Weights of a small contrastive image-text model: text encoder activation reglu, trained on drawn human figures in many poses.
Rows from block 4 of the text encoder, named by matrix and row number. Rows with one number belong to one attention dimension. Each number is 500 + 40 x the weight over its row's rms, rounded and kept within 0 to 999. All counts start at 0. Numbers have three digits each. After the name is the row's rms in percent of the matrix's.
# v: attention query, key and value (stacked) (text_encoder.blocks.4.attn.qkv.weight, 720x256, the v third), inputs 0-255
# proj: attention output (text_encoder.blocks.4.attn.proj.weight, 256x240, transposed), outputs 0-255
v.4 092:565514434466483482463581564584519469477524523455525481471479500487490600525498506477551543555438514496483457518480491490554494544437511464485531493513514526497477486500525552506503500446543447518504518486484516474458525484475502516526475421529445470485462491505511576457553436507472520552525554541489526542491464480471528543454468496456506489491588458580503599481536540531357472493506566523449503492469496513490550467468450523506499496515567451427464544478423441532479521560482457496538517445464519490453474496519593459471463429520523497448465505462559466483517559509465500472536467501514542511536432549513498539560552509491580526531519493522492434536578491552556542409565545460617566554506542514495465496503510555588543544491519502533451465565489549520519552485523504
proj.4 094:461480519446434558523453520474493503530498520548440482452511511484522447467482446495503455540554444530439535528476505493508582488486481496553557468483546561518462468489543505472452539460539525488540484487537549509618496453520506512529550499483543521573439520493454470437446528538505529480579587476443453541493459547520465480421473509474545529449512506501536383505526499469474563554447519543540531476508479510538494472453513498510381478529491530563533509436453513491490499577520480454405454476445453546479516500500461536490505507456555479602536427509440420531521481522585462551463538496552556464490593457491479482440467411450517446455469541465501497474529463450560497575496487463496463485479521459430483500466503530491479485537480505545533515484516462503517539504434496
v.5 097:513498545496486497503504520572472512534456537487500469497547483510458515522581517533514489513558475435481471482473489528477477590508507521531508474434525496573502550472527533537594485528494490477481533523516504498516431503406493476526483442509528450431482509480483464593488455516432557584549482515426507488504504484451503552506480470501474440440477530551492433572461520563475453566531537448479463370427482464556497489482502553500428488439501535457520519543570504484478533539548532507467534493477501454509449565474484467409475371540524462463531470521558512457503465515450473439512478401484499465479465496492425462417470508530477487524431486590527450476452525441522472478526521508498504548533487495485404492499480504574503449512471533529511506410538467556540451511495490
proj.5 107:432552504524546552418458432483529518487535432519516456524471523474556511546480517472544474508498515501482502462450478430542483473449614455503447566531502507490523466523530435455527515479485517542514397597513466467450483394510529528447548561482506600564565565519520466489546550522485478457558548526572506512462467549444493499550554489477520555501547429451530471533500502445565477454470463573511456494567453522431518490557526432538554450516502433466510468536448491496506476567456525483466505512515507504489522516518499547464495600517453521522426455514453464551555584485479510477458471490477547506512469474502525505549536525465582516506564493470547561453527503550484481491481500520529513509501542478472505534502476509542541484563544517476492473534557459440588436491500512
v.6 095:501532585551535457441551484480479526489412497459499500504440535473437439495504519589524542507582455487513458502521459505500518492472402461504514517487440543469505500581535502476445494475502535459561440502506501577453491502502523532463540497508432451526528497507469401537551494536497487528438483517508528484555459501508471554495475445512465576512563490495430436598498517478504467550446512492507511510542509583525446520464433483501554420444495471475525401498477510525498555565501489545498496508496478476471433526510529427469426518482492485504441501541432501432533541608493472514528418515456568491582529475551467544564498495450488520494501460531536454447523470502505450513521533454553493496507481532486507625478551445579506482496441515510564543476519483495478512536556481
proj.6 097:500506419515473516552470504497512438495529521488562456504537520488448526495527493487509489460435470563516478487530486452500473527505554527541461507476570481480493474496473528494564520529508488459490522509486450500514567458525536488541452463471434458556485530613535515525481582535413473516507510538477479479566467502466512471562577561469489498511423434506450485439575437510518580497503442550515475458477396519591529539446507520469487594511457487543520509473532519456478475546590542503473501539517547509531540525557517471442504498576557543545500441392544521521522480462517485492431516521513467419479504545502476463542519523573477498493492499412501504467491527567540442456458524463522481524462534443540570388541436529510520474467524529460526528560532470502508429445445478
v.7 098:459531536499566425549487455446500429539508468565471516498553533390548488477497488491501521461531554586356530609546506449463557512524558514486454500470501518511536515459627527515543502487453517531473442457511493476539514483513461502478450548506542505479489440547428493529502480521463431452486454461513528522432505446445457507521471485466556564451555476498566484501543489501545530524490518464502482472539492544513558530395501546478483475454506522544443504527485516526590503534478569464509532505541445501439491464484521481493494586491559515514537488459492585453500570434461478579533472442464521476529528480474530498514481537499507542527456445459528479447477474521575523491523464504537459532443503432459447498522498487562483431505511514494525544520570481496424544482502513
proj.7 094:513508495524489470497513612511480482481568606481517490518466540534427525540515509499520378495525474558512483485500427560462523470479584481596490495450467485497478573500417561502452424526485505524456473552482511503544506457463525461478537546423536526490417602479507487524473516489531533504498471461515500470454471543505540521498490515487485452503469566476465472495506508455467461504475421562504535534510547515456456472609448471405495519538523573471509523441531530549507432527546489543459518514469535446473513490599524489492421455541517510505499476461449525522393513528516503456506431508464452464452545509471527501481486498461544496472522564440468518558545562498558478522515449432472515608551403518473518497510501495520518561458479488483491479464525533493465468473467510
v.8 090:453462484483466510580455552558498559531472502460450456477523446464455493473599501482489508464489572512472462469441478518492546526447485524497511535464442450509502454547405540490509539480423473564449504548515471527492495469408502559541467464531580490544508492476566539493418537554538520547490507431524462498548469506547485530456522542537508525512548501505549526497525522541565541467544465484562468510525555549516509499604452518458455508497505583572487458439452529621506539511557513509539509519470520495528490576486515460526457524514487462499477487478531464548516472542524542492536502555480525582578461512487465470404510504499513535488561572480500430448439439468557541476505423440526545489497468483510503456543557508482487526587518507519411491467512515547485519434526469
proj.8 099:529562445513455497438538494503428483480501473509523479508475542600490438534509477508448540490524473406510523444477476527465462491486504429514544482559489501558557522411490480530470465503557558496514455494551507474458560465487463457522525552472494530501485540509492511470514522542544455502484536485474544529458580495446503543479485489438525555408504420468501430533498521487492450502478577450564491601459470497502431442489511522556465465569481579449519586483569531502476496467519527508455516499390482491442505482528475560522483487479499466519534460550491503446481500518509554541496461489447434451508482465500528517612547554487531468498455453504481496496544512460477377473471498582513436409570567506499498553477578476481489475504494484469516517491530428547497509514500423
v.9 091:487437501472464545434444494496514527527534505539512507485501500541488545496544541527521513517415517523492478480498570528551459483529510486514481423493493561540557570478476512548495450518549546365593571454503479508561550472525486503500370426520501473475496529500498511456545397518466533529538538513521524535526490504479531503514459474479489509593553474522486540527473575479554486485461442560440464482504568499547566470546528542499512460462481512469439534574533496551499485466526490528498463555499501517499438540488542474470467499486487438531487429597397463470554428455420488453458518492484480490511537509446441550590517507551463515453491488515482499480506453516482461471421485510409479505545501448432476512463531498502464490526475480529461578518496549417508435526484486
proj.9 087:533493447513510504515435511497612484440555506423514503471541504411462453499506463567506500550466463456464545585447444506567446506477485500441503519477521514524519423507443551523531532436496512561421504488453436534494469483445515500522516558510410419532481515500478525561452556508467524467473534476455500533479499469526557557497549468513490410425477425578424495507533493545478509497504502488506523497496458470508461566448536502504530549528465472446490557507487536516527506460444547477524495473476544522494549515503493515504451559527521493522552448457506589468529532506500511428491537505550499559526459587494485432460478540516527463486509479482476621428470503500509522481524511562504546506432561494450441461521399503571501441538421507464509490457490421499480534519550507
v.10 108:445469495518505507460459481529480580493497454474407537465489476429454438486536549507585535474496478476515433496467527473477424484504438600513501465467519575486471502554543454536473531525531554475623524496555559538530448432508527567508497491483495468519545505573512436531468539534561526502458494466386538525430460528490522505508477539476448514469483484594436512443475536447493469534506588476437568512489533495471496488491527467527503488452459501544543415558428578488500466537483510528488504460527432558534552503438515495500465550495558523494515478505494594492465542485560533485499420546556501490591537498555496576495552517498572546582505471495488555455497515512475535510475524499493520527477490481550460574493483506490555468504476501489437501512528491492528503439534450
proj.10 106:602488466473491493522452507454500434516480551426500556509463451512490446520461482446552466494529513535519451487552510521486423535480468440602580516430566461483588551428578533441484480510488465511450534489538516460506466504512466474534529477519525511529538497575490498526540486484445483513493516456518491534550487494454482428518479471525522474525454476501468527547511508429492504533524390472489552510490500498565515540475475571526552490450504483487464505589519508490510530519527440513517482515459461510497527549491389463488481498567426517470440502413546511458481461601512530487548550490487453496466545478443447508553518542568519488520499511446462457498545498467519514444463468494534525486562416454543554447513488567543492496463543565421583436492459555446527565486482473
v.11 098:469479432531468557546489490464441521519413406520504540420449476420520564493479573486603463476471496482522557473569511468483499547437497460538471497556542546471566461585437491469580510582511428439502472547477492428438487463552538514553532494527481463409498453545471517459438483480501557480516548483602503488464568556507462472503459489528478482494533460519517479493496469500499480479467500520533473438502458461473418532476490498465478541474581519536543522568492476533478520524546467500487522506489503476560466557580544481485494470487504504505491545499452542484478449575498516501514521463542554494542450475534479447466607524476482548481496545512469499463421486443498576469460519439525526527437547532471515517458475573526481564518459476533569536509489531541508484445514539
proj.11 092:489457588459491481512499596449530445563513568546494498511462516540417525454513504552475518516492479444471536538552496499459451462504553503439521477476515540534458477544502512536469565520482538490493479449518507592486546452479482543506498534469495552526506505525528534479507498527556469452512547490512600476562507550554544444479501493479520481485521504463484423515543613474495519566459526499561545456447487556477561480508462529571461517530467457517455466494512535517541487459552528498549573514472475470539512580497494504566494452525535471503502501428558477550514515506539488582582558482455465433545547530530520459515405494526469490580522538557435505468498510573534437470551520435450497472522529504498527408546530541444495527543506499496529448498495407600471523483538430
v.12 099:500456526453438477482449451456486479472466514477559510507522456550473546533549460525426431476490452476519482521555481484509410503509579466510453531546550449556514503548555504434556499470577443502489523473486524496553524520514522557538534478504475517468484533493556576490631523573456555490463536504538486469472458497546494496488521524537497566464494526451482541519526521411491582464513475452496497513521502514435539498544604458524459506501474485458501471457519540494542415484532436488458499559409533484526464462526514513453457468459529458527491463451523467474556458501467457479568453527568524406619474561469537444526500523445574546528487506501456568504476512488556463567500462527519534438519536543532462503452518502525464547481417461543523477520511492513519453566520488
proj.12 103:466569517534516564494500490511560567571447518495512521494404441429538567492552475539438499469443425534498505535508559549504508507574466514418495440493402456499436494571478454560500607465470470476475497535573478436463548466563504481487475457505530472520471455446474492479456503476524442489506485488523473488502546484531542494466526521513525476522496553508457488463503452516551490464450530482499483534407476500548494498480494550396434485521448503485506499493503468459507527565442568474476510522523447485547523455475544440494547558631467500498506536539471470507423512523513496477495583553531483547548472542467473425496470489493496454520523507498567428471495486523429494457530502523399494473503554573496484468542457495554525517546497550477535535552417555501471486469485469
v.13 098:487550508525487489452479475550555524484524542412501443472516636516496412555519540490513512426505445507508445509449480493496502451544459561531427470533466532475531445496508519538477539469483481595442449471440425444523547500456458575486517464456566487583451422572497468510502530403504468498489494585473415463537488536478515461482502500536469423448550532499503527440464522478470521523525541439502526442505504537497467491515558459578543463546480436467526519509549531474498512533507581505499481537561593528473413549490502509480493513510489506589505504497410433491507485450513475518406481532488469500528491462478522443453472456544520472564472459489523493525506418470492478482526545511484542475529476442519441474536525478514518487497553505491425469539499538495493524567465508
proj.13 095:505450463418499475484536494485442557513462505532502477517498496507494512502434420529546502499448550528466425536537479407490483540558463485562488474383475445491551495578555484433527410462578543537529485535563517462477419532536478437516463511530504562498544537550515508471463509445551453564523503507470520558525449494516456517490527427515491522510467513499466498508504381531513497446530466555477527504447464472509523526407439474487512482430498489513421434439531535453491425494480491543547384457492532467536481471529543514471414450445478527466577492509502550517496525489477483468514451486530470507494531516482524597504507493485531469471506464434489526468503557492554534484472604519527503443454499458507492498469381491491507493528548493510496541493475486578549492503512504
v.14 102:508461495517473489498440554503465520502526478494537523458483496503490550504536536435587443521579535444503516549531490507453526501504465506535491491542517491471591546524508493447522455491532539501558488407588515528476429507472489528538583527514490506589446514484409513454458533466477525494517439556564491516470527503436540503529474483462531485528448530594478534488378504457501574496468513558519520439532512484487524495497405502433471463567510506485504495549455552555481518490487480480519530480459456511519414507448409496480494485525496514513553469590517494422571516548456466507469536408516552465565527469459566464491466520516529504555493495507505532545520553416503515513471487470442463454491516536499468481501567474491519477524438515564385496504550462494546558495506403
proj.14 112:529448587502535413531411480414459490549478464472508506513478526492502503525515472483438546511410441510571524548489509528547436470460480516518520511504437567465363550481448475473461514509467450459496510567455516522478444452432489464528534523495444444485514400473484479470503580500562488462444493571502528598480460514547480486568535499509464436504497490555484541564512554620499443491514558467477520550463502493490565510424531477518481554481504498506538446533434474467479546429482515528464547533528568503554549466441495552488536513460462535483506491485486456511475467494556490442487468471462517479529464529450503585496545487489503524466538538527483583464498450500462513521526423484486566474537547458492476467521532513484529507564535487524496466455502558489472472456464557
v.15 099:464522493528576535530479543605527526538485474502491495456440574484486474529576557460588468489475475467501612496542446488523479501522468543463486502441505496547466553543542531515504503567527447444521395504545435501535480494478450572503525520515524476561536545521502492483456449529563476455421479455528460508494533505535568448532520522462423492574568560499510458454513520459497508517486480534535492484494469518465601566534428469592512499431528518544507522513487532489499496466487499480553464488508497502544455500515509568569467599516458500587459518489547525486454476466418461554507492456452462525563517467481562475484491519488459526489456422550502414473450392484522513471479526482459481486577486522491413497529495520477512468490552530531532440491508526537478446522513475
proj.15 091:482563483506448506486514359445456504493537543494566452504518478474472478488516431593502500472515535488528501511474476462478447533470532477594481563505500504545481540559402508501469403502492516516461486564473513502507470530451561458520487521484557503534539507611470536500522511526485492483528518534417466522552482465498439573562540507510516495478473471493469475498521519516541467469539465409513567508532477526571447497537477519540483497520461558519478472503506458506445477476535473465434565593450517470524476540492504491418514389548444506513520555492485570490461533534542518456560390485427498491508436536511532546474559446481463479509501556537496534548510469504521425501481471441466557478472462549482531427514523516547565510515504453487481509415526528522591534459520478
v.16 089:449479419493478509508475446442464509533446441449505595509507494470411490545542558486455556528546520488438504498486463556492533517438549518506501475467491452578474467537448497465527535465438457541480559525443509498488482533487511540493479508563519427484448596429463478509524505535495394536491538483491558477432443492503518492435610529466504497464487517488542549565513491540472489500538454417500480565492477494478528505535525515458417486479508491469472500456497464510587462503523566465398525500440452555479476424497511571520521434486502550531545586456500498499541435479515526477468447457519478484575477531564412479522527546522531443544487541518517498427505421445539508524535418525579495534483477478489483494505508477471514458489463463479455556463430500489522518481526487
proj.16 090:561501482501486520523524559585472467555441473472434454464520499576531447503456502539505522481507509395426483517546516495486501527558515426512474474518444486472529455444492531470444503541496630467442507551489514430510549399565462456490519501436605519419454532510523513502542447459529584406517549512500496445479546517554463518462489462505455511482537492503491406509461433437506515472507520477492530472532532491450489479517463468497553491496508549438476477481504467517499431523477513481492380520510438573452459553530436421501454495495515509501447508527536391508461532503478506448530538533509491558486516447510521467547459533499506514540474463471502462470566473464480467496429487515526523414541535450509508530501492536484515493471465520518561520557550445516466477562477494
v.17 106:493467491465572499532499579492520509489529525446512547510551542522512432501427485521493441494513488448507506557559487503516494437497529443523529553492544385472502440453556470522526543540460470432476544491536485488515469507482461540505513500498608546497545477464523499552457476570541556486566512519424412535461492468452512521483495471495557479444474481504544495496452562462534478499485520517474407511547512456522519472550506548531504483544476547422493459466503498513556535471524533496522486475530547589519481575528497475567469503463442489482546547539532463536442515466511480483446461498487483441396484468501418578488535535483541515497471560532550516575493517493514556595575502488429454433510408536519528485450511500443444500405484473540467557456455553471483454532466466
proj.17 103:472510562495518575431473463525468524468482494478507507507529522449535483527505518502521506546482508467472425480452551489513510538526510501442560560512460543525511507507481542539476438484410419565510508438480491499514564465466436483526513521459548485454493465485506453488448456451447515560480505478475529489460539484573419509467532480543478545591440542467523461462501538561457494477598461540472544501474541415549517483469562440558539426495568504544526524542439455477426496443461497455538503482491534432433522489528498530544473413481583501490479522542459501481486513507500469514522452497512559582516479481497382551487454448424465530471474491486495503467517434462469547400496499449574488494421542468449521462531534465463486478497486513482506538496575467474451547410486523
v.18 101:452547466494494496519492433420470513523564469532430540478467482470427504490543504541573531500478443498519497486475514526472498504456455560557522524493497478442479591530512508484416526515504505485530456549594519465474423494475470448522535538451546599470535481537448565507453513459497551455531533493497480467528532523467453510570488515525447436419533510494551415483549535517511498441482495520509477425506468471502518536468445538520465529557541539545524519559490463530554530449464482481528513565498521571485533444472545525463494564521513499502543463519541509462452493509490438473508490533437462420453508512495552476532569508517433434492491470475551559521513593513538587497465458479522521522580515468470527536572584413387463447514533453488502458448542498461521497526551512
proj.18 098:541445529503532521490466483541452519528477537507580563540453396548515466511413516514521464463515531478518532557530500512555499498476520451490500532523570530487466552571440536496543517563523504451535519473452487541445544575482528507478512571556421397592529500509473467465566463542569489459465486517545539551498498477449558479477540470535487494521353531489433516496477516485494547514554540436486527521521512508454546558556506507432447483484490505534528460506480497490489553488468506501491534498478517510535500488505456427527449505562475493523499539468511559502479503523541505442483512488512521506520502534455515560408573456490452544510579498432470512534543468517427515469527465579536580522507432575489465423457504592534551486510493479493552405556519505465499518513482459
v.19 105:410538456492527433479483554486458497555428540460555487461545465467543498456454543454556493496476493556433422510533499477540479434593519497527536450486437443470499536482458419504478461524546492471456457591470448514498515556554496491524502477477588524395593413439442471490533474537453556449503507500494480411382399485514420454490486555510519437478497545439471439494532442528477444502478480483479460535537444523474461433528537466494523491458495506514517453502483470525515444487504509457528456466471501531426562464473537518543498444474492451516500477494435519534453465476444537482546509484474505493466527491483459482476501499505529529499475522555542539510457561506540487531508554522487548460455529487522542486536497430471422531541540478478479452521502522507507410464544486
proj.19 108:497424496477442562512479507515498439493498460527464476531507569510462521466541499543437585576473500497544528508446523575450491441493491496463479511560414457486540444534506499419496500451488522538477561465468530524492504527536480541476498445491517464452442535504483558518508497441508504529574595542455505500539481408493535511434437509501476498549495471476519536474407534376464482442530506476494463539434565490477523501430530475480483475547475412457428603502460543527546472503405505484509525455470499443532458458520562522477540500502514490506519473538481454457419514511505534463556574496528594555487466463452476519464430507447465474504486504451479506430531457448486551454483551491453518545467469585544406521504488523492512492487481503491555497523478476535509483556544494
v.20 101:509499510464546536598445505505498511568479515500472469493522554461434493458514487483434482501495518526424523534458562556514484500453522495533478500505491510481506479507466542533491491513453505553474489538595520509547507502487440472550488567534505495498502551489458524550471514471512429445464512480546426512515506476474542522422533544473481498521439477577479518497513485496546527505446472433432488511445493500510594503514491528549510455556494473497472509546466432481597488515543555520468456519473484557531447453496463484510485527463510548530514414545506400435416519525429515549551486414521524461557553399524442552576488485483574458477435509552492544518486538455487534433487456591402489504500555432465518498372477492474526458518532537505454521533552475522485523477459454
proj.20 101:551486483510485570448517593550493481494514477538490545445449587456516511534494497533526487490447532452501464518555516450538509483539526441484458477488422576499536539558433468492537474500508538484475542518414492470446469422443487451499522573404478505454471516538466498524552502500451558545503530608551462464453507445490520487464490531487548472496488449460470498592458511452499408459510470483495536515582507503457519494546475472470540481506450442491557456455476555518453471511479478507485479525454349554485454487493573533487482504556466559506441512464489490423429525485535454468478455388526456530536522543488519446523475530509538572490512486487529513467504436470510448519418453469564537509499518490574471514518452484488507496489457519489521468480553514489501407463491497
v.21 101:522551466493513548515488582476478477485540469496551510486571485470564584395503484434573537484483512533439453562451519474519467566531506508513459486465447496456454506568478507540511454559586395452479573530444538449510481513544548478494543450548484465468468467476530576420480478518523541558510534389495490538449476556533529526557506481479507537467444458506600555593489482585478523436490480560476485524422402498565487484446488485504557468465431503477506473510523455546502474505520511556469490461488555498493492517482519491547465496551529513509486435534551525511437431514492512519502518493513498522507559514522512505557515487499512426491568499464450493490495501467543461545458502466483517511552517584545527488429498565527493506526549478508517438514558558539450509523471440
proj.21 092:576468516514462524505524465504456495553492465500478591489504582541466482569502571513499439559473539537503508510499549501455528517489465451483559446547532467507451500502477490480511462486461544479539432500522496572482466454471480470535540510507478412508507453484483456512524494539475558524574566572576516392617490483545517454499476507494460495529538520411480492483508506415521495491509562445546425537551501460489557495488463515501487493466532526500447468535451558475550562432405528439442582553521581505474475510490487472471522486524523541496574426510521460528455542491507492501499484474500489474546437461478541478488509504503437463464479487455557567606525498443467553450493445570538469484511562470488489530485464517520547574498491535542542455493476480498482426408507463
v.22 093:537471402498457480471522425502430476513447510493433552442519533569401504468547494459515517518506483497510469427503504499458546543560525467486544467526443486564490498486435541506437576487482521501459484526506422581485424507531549481503501530477417522559477484581492499558524516460465474441526504586501536446509524476519489503476588459489475475534533487427492507561510531517518498506469469487482509579473503477522457449508474489460479552442490479481524512442439495543480500474494498561522494486496501502499471555439511486544430555519446520522479487459519496502550510512525496470541517515427541614603585588525513456512454506510485442513514469502445414484497560392437473436493530476572472516544442513503423505438451511518511512484527522541557559557515434491506485503530481
proj.22 088:472556489515436532488575537452490503438571440513495500507477443559513480490420473546436545462508503538496493517478483503541488478421563522546514529414517474493467486600548525527524533500513522544511544474492530393507510519495519526437518458457488443529481528514503514481457486498515489567444532459511474543550518504497558481448492501519507467467446520573462470419527449462480537447484485416511483471503441595451543428456444503464461474513525459565510411469503517420474409485501513441423440545524461465459488498483513525443602488501547579518492549491474499489474502496551469530516466492538451415484563487497511479547534542486533487497477449464539483508442512515520482603489531551429551527503565492561500502489522548524552545510566541509544504546493483468556520520467415
v.23 100:497532450459478473458542538504498506552512583516489475551499547506440570496447458458427487507548521537509474465482560477535481464558466499457512514475538498534534431578501467487491545449443546490547450517481453511467548522464546472436459500475458507508471533490540511523459472498497528472452509588441551502488473488509596517498558484453560505535518485492477467497478551514449490533558511502390522538556474535423508535497531539486520463469511467439513480521446512437532461531504515622501401541518428533412520563563484483458537517492490486505573468511505530494523468477489507460497529535494452446476589538451435472586579438510490455506436518522554498453490523459395461465501457511509527518544459502536483540513473513526582491493531556474540573455535478507476381510516504
proj.23 111:499479502523514516504514580531492548485500486516436483417540490464505437441456449445559488508537444475417450480574463517519501508487584503478474545470491492499633557475559527499537539517480554522483538460504505456517452483521451517461410495439505507479560562529480498501486467468472551484506544489503515489533486459466473488402496525498472526486446535505509460533475447532398544539449452522483454462477484506570477439502477533543552542501551453497496512483542473477438436526455504500568488439528492541402457502464547485461457474481509531469415508543561490481479506486498491426530455450590467599444520504558436496497493499537552578444473458496519433470552531467527553505461466476520468565406490500460442452533468482472468461487540455453513490560490467449501452479479455
v.24 100:496420534481486456484498468566453483548505569508544533448473454497499504540426562522537454489505466571546533484515489444528446472536516502455550436520502471481497447498537532523456532478458510552545454552517526486579471567529413529549535382537568434559506477485530512466514524509569498478560590525578471448506488489477520536519457536459452537538495445428497520511506512496490534530508514485448428484478508561476508539513397521482536507482482477507493516515570471457481459551401507521466495442535547519543427478537563467490491495544490562507495494474489492486510476609519470559575484493567504417483512483480466451511556557504532441563545516563521447516515527521529448521478535484486484532493463529491464446482401517459434518438442507537512483513454521477505592450473487
proj.24 097:533545437500454498547524594490479455466475492530452463516490533454468563424471487537503487489471471483477464576571533483498547535524488523467521470486530534479423506542529468535550476505527472446539545515519538469555532564554540473459520522533504562439510537535510518568451455524422496523535512515468493520563487485483495460359516491524489392579427495598490457509506499496436478489523470508489593448540491466522464493469555532481431515483562529520472452549487469500524477440544415457514552454506512541465447476492448464428524538523526440504516471512470546498485528455542549449493495489574528538545569574517468524463478445435434553461469498425479499543510498551572552517519534504478561455540465522488490531525606557539482544498582505517486490525503480535503488491513522
v.25 108:476485437552481517566533519475538469419474551489496449513519552607480547502568446520381488538437504511525477470501476483474442467477539483475484508552514491492497462511527504518501481450484535433489465518469512567552559494506505473472505438531483486551541506485512523448483486485522521548529526470416473501545476506495626361507512508477463527488495550478519498528450485496474509579519526492554462519489530469566506499493515504470528511558499548541515497490463484455492526444497503560517438506561500491559493484525397467505467532433476466547500515514493527465541467482559454505509499577556551505567510464470490446471452549498488559442540506481487470529474431454454575581566464460482534432392470460614459514461543485546488449495530475467486457500577506600480512530502508
proj.25 101:507487511479606461435437452498499500566505570494466555493511521516574435570509501502535589524588464454530517411517493518508530558455454480510482546452539522515551524472480490520488472545556461473614462466501554509465445493468512506533540486533421471485487443425496529517476471515482562537503463434465414457488543450513422515491475516494564537464554544486557498464523441504543520480544543445438493563566557515572524498507475480475451441485545479498540547482549451457509478524515464484564508525495497476520453513484480561506534483486518523518532601508562513528514566458507558478452546450488418529477535514531534508464512588457489511501473450496507463486500519444457505495493497540452427465524563498446468548512436501534532511455476419500484556484443594461543462479481496
v.26 103:519513429511556536460478466509421483549419431478427514481470458460534461505441544486499542507508432506491397490504448487445547528470489422503422476458546495488512460497407443576514391515471531499480488482495464443463525453458500540444485513483524445543521448526517467481443519482474522545458505461482468537509572392553502438515540417486542489475501506534471426535476491530513562478505462470447475509492544516518581531457534476435521471515484469533521554551495513498516510513533459560526489573520475517504515492481505489432552580463518495499525486564438410533460485414429503488523482469490541460558533487594491509452534554496466570507487486516504486414471440493569535452519472542528446442533512435482487477469509511479452489576486473440470571510486516525479513501469474
proj.26 110:488510488511556488458465512561509577481488522465531522461475455499423508493497488523469431515490558432529536429538535496519459527480460531505544540516442477493497546503527528498529554506502447479517495481433498533488510444394478460516484524536508452509494510523539553423517463462464526471506501481496561468446473509512490548521493432568436530460430416435515483485522535383503434439475477523542553546505491485472512397505498500569419546479498551429509515477499484549430556506548558497555557452438443441494542545486550504515500416518471476481448475461500532457525515520456510545496498495496525486410522425438574497507502496519487504606496563465453554475579542540514438517449432549503487561491523488520484494514495537488475439468556475520505487419556495533435573497549486
v.27 109:496559545526472551472476495513491538589499520463421480496572552522450374523554545430473513543556484491493473495466473512449534533508572507474482530520486520601423489511529482469499502485490445504561458537489469501501462477537475480500492538561465480564421474411541521528482573500438517599521502520450547505476502553535505525485469532512493533516496519533448546469488528492488515487586521464504545539504512485601476530415548529476531442490466523498512557395553569470512486533507521503490463554457542478503526488546522564455447516524512554526418535522455485448395495487535570559457517611517479518580503519475548490460442491502569538557499476461526506520510488513458456544494528480442488542549551483556454554509539504511506455544531497514473485453474468550487559504486546
proj.27 103:513500495542588546497509464417563538509499452441522534482449472551496594463490458539465555533503490587515497588483514447528476460521491507595454412515498487556496505498474546550582472503539530497537550528488444509503488488487506471546509437542505420440492401529459510485635500459505472506505442426511556486495484484490459486543476543514575545498496509567511457504565445492525510393487491476494469524535476513562552485501508508542498529459511491453486510507438452504489514510472546447565486495491513497566511429550486483456472460531531422454552439493463435518422448499493466527501501529436459466540468442496550535534560464531440476482477579467503452584493449511480506456548492532462499420547499506488546485486472487529511508522480474479519530552468541469469530514588450
v.28 098:391493485493480514531499462498539469459538560495505442508449454574489506522537498495472519456435464507531516578456529528483511500516573539522509507580482515452517449478531476522453464477545466539490567468488551419478509496452508508531454516497549602474477492420531430518473493470504536507521520497473497475534477505479523540468475482593482482454444562467479473420500524567484559438483468476486500556524545477546588488539503467492541529535517533463461512462406540490509482539517411569568481538524552489445478446538490445503460577533472478506506557403506484484449514530541531454434530555511529473542511501485564542501553401529532539449583484526538512553516516501540496576480495503558543498519499491445452469451538530534479526453612489456561513472468503456491535540453570
proj.28 099:495549439492493567517530507496518542489527535554364457507551524507473464492452474526525445483536432486448508529528547453583521459478486556514484462456504525493595479539620513546544495553438481528502462475513461478511518535430531505500531498572452401538435500494447493481503455461419493546486484462513483545480562488507502514462519527469461533529550502553524485480520425506475473588550546474512508443507521537498497547561524516493500455419454499507501593470556582531489446540525536488477453462460463563481432535474555503481506443418465546473507461559604487490514480487445510541506459611490416496467478509540510408550471511540403443498544510538491441469488466510437514457534529520477478492445539515517549523500495510507495475496470474473497507507491490564517477507483480
v.29 103:487533458451445455474418564508513481513490490510469523469471421568498497506454446459517502474489497518470529507473455458590480501581536595570510484512473557508489454466529523535518465491520505501426464567504513481511516494540407544574471458506475495522552478517448497483525518500585456547529502576574522548498506461504485437562478500456551492540444542514485466484478467552542491467444476468548450513443456466507471487481495552490498543507495531441489461529460463568492463528388493596443523473445560445466422459448447521500477505513467476478543441493510460508552477522437492460541509532522460540486509500540439571478443465527515526534504469521458482536476499588581495443534486473491513519483483426538507500427483514480545510497482556535508451570511571505472627434541460
proj.29 106:564466532531499523501520512542572488479561494439515536504549639513551495515540502488487482512488491594482478501539504460457547501475536464461519489510567413524455512570547406447465498424580522507461510526506478518502481556490518474532572487444490520473499481473504469499461506443516510551507530549459497534447483522507526446461498513508512524450549501574424467460466527482478516505475512489525514556470426540471517434441528481456447494434561471547565466499464550511500520514546522407468434516500531515488470605525493552489569490470506518538521504481505483425503535432562570494479497482591532513537486504444510454490499500512587448407506536552533538482512462475454534476560571458456501508496487510510474470477453446601414549541490506528457498497499599550554500503468488
v.30 104:594525503487502515469511539420518538446532517489486483499511443504483518460473508569475512568436471485502510477437534523559572502469507462415464539467497543475474536461450496464435494496532556433563469503492472468427461470451474538520450553510501512486572549490531503559496476510533545481482496496511467521528533475522516531523484485487527494516492531533422449540447531536548539477488461478552479510523464450546484468495451527578540455519460430448491557475505516603443518536512430485540556537561552473493581561540445500508524581590470464522514521524488485484470535488513552485497492500540464417529546501557565537560585436466539570425546430560557561517468409493475448461497492470496492457568572436483469474578507549521498526470530489475519479467501486506428472527436490
proj.30 103:527477526431532537417453544496462546432500450549557498500478524489530506649413440500494470506537439533492503532536520470533455499455442496473473509465505572547530478541488492532535472510481528480443518448526484601496522472482585373494467463512460453540478503535441467463529526474455490486487547522563552513552557460551470479533546520476537478495487519502542507507520572492456567524481564472458514459446515533552516535493549543485511461504536506611500478490460439462504580466516569476509524521473511537499515479496556543484439466447494481593529440482592451513578485525523520562471449522500484476481510486486576523528456547570424469504543481532512490524504545563598555507484454493541522493515528520522494459508546462443509443514438498503538511526524491468551487448534504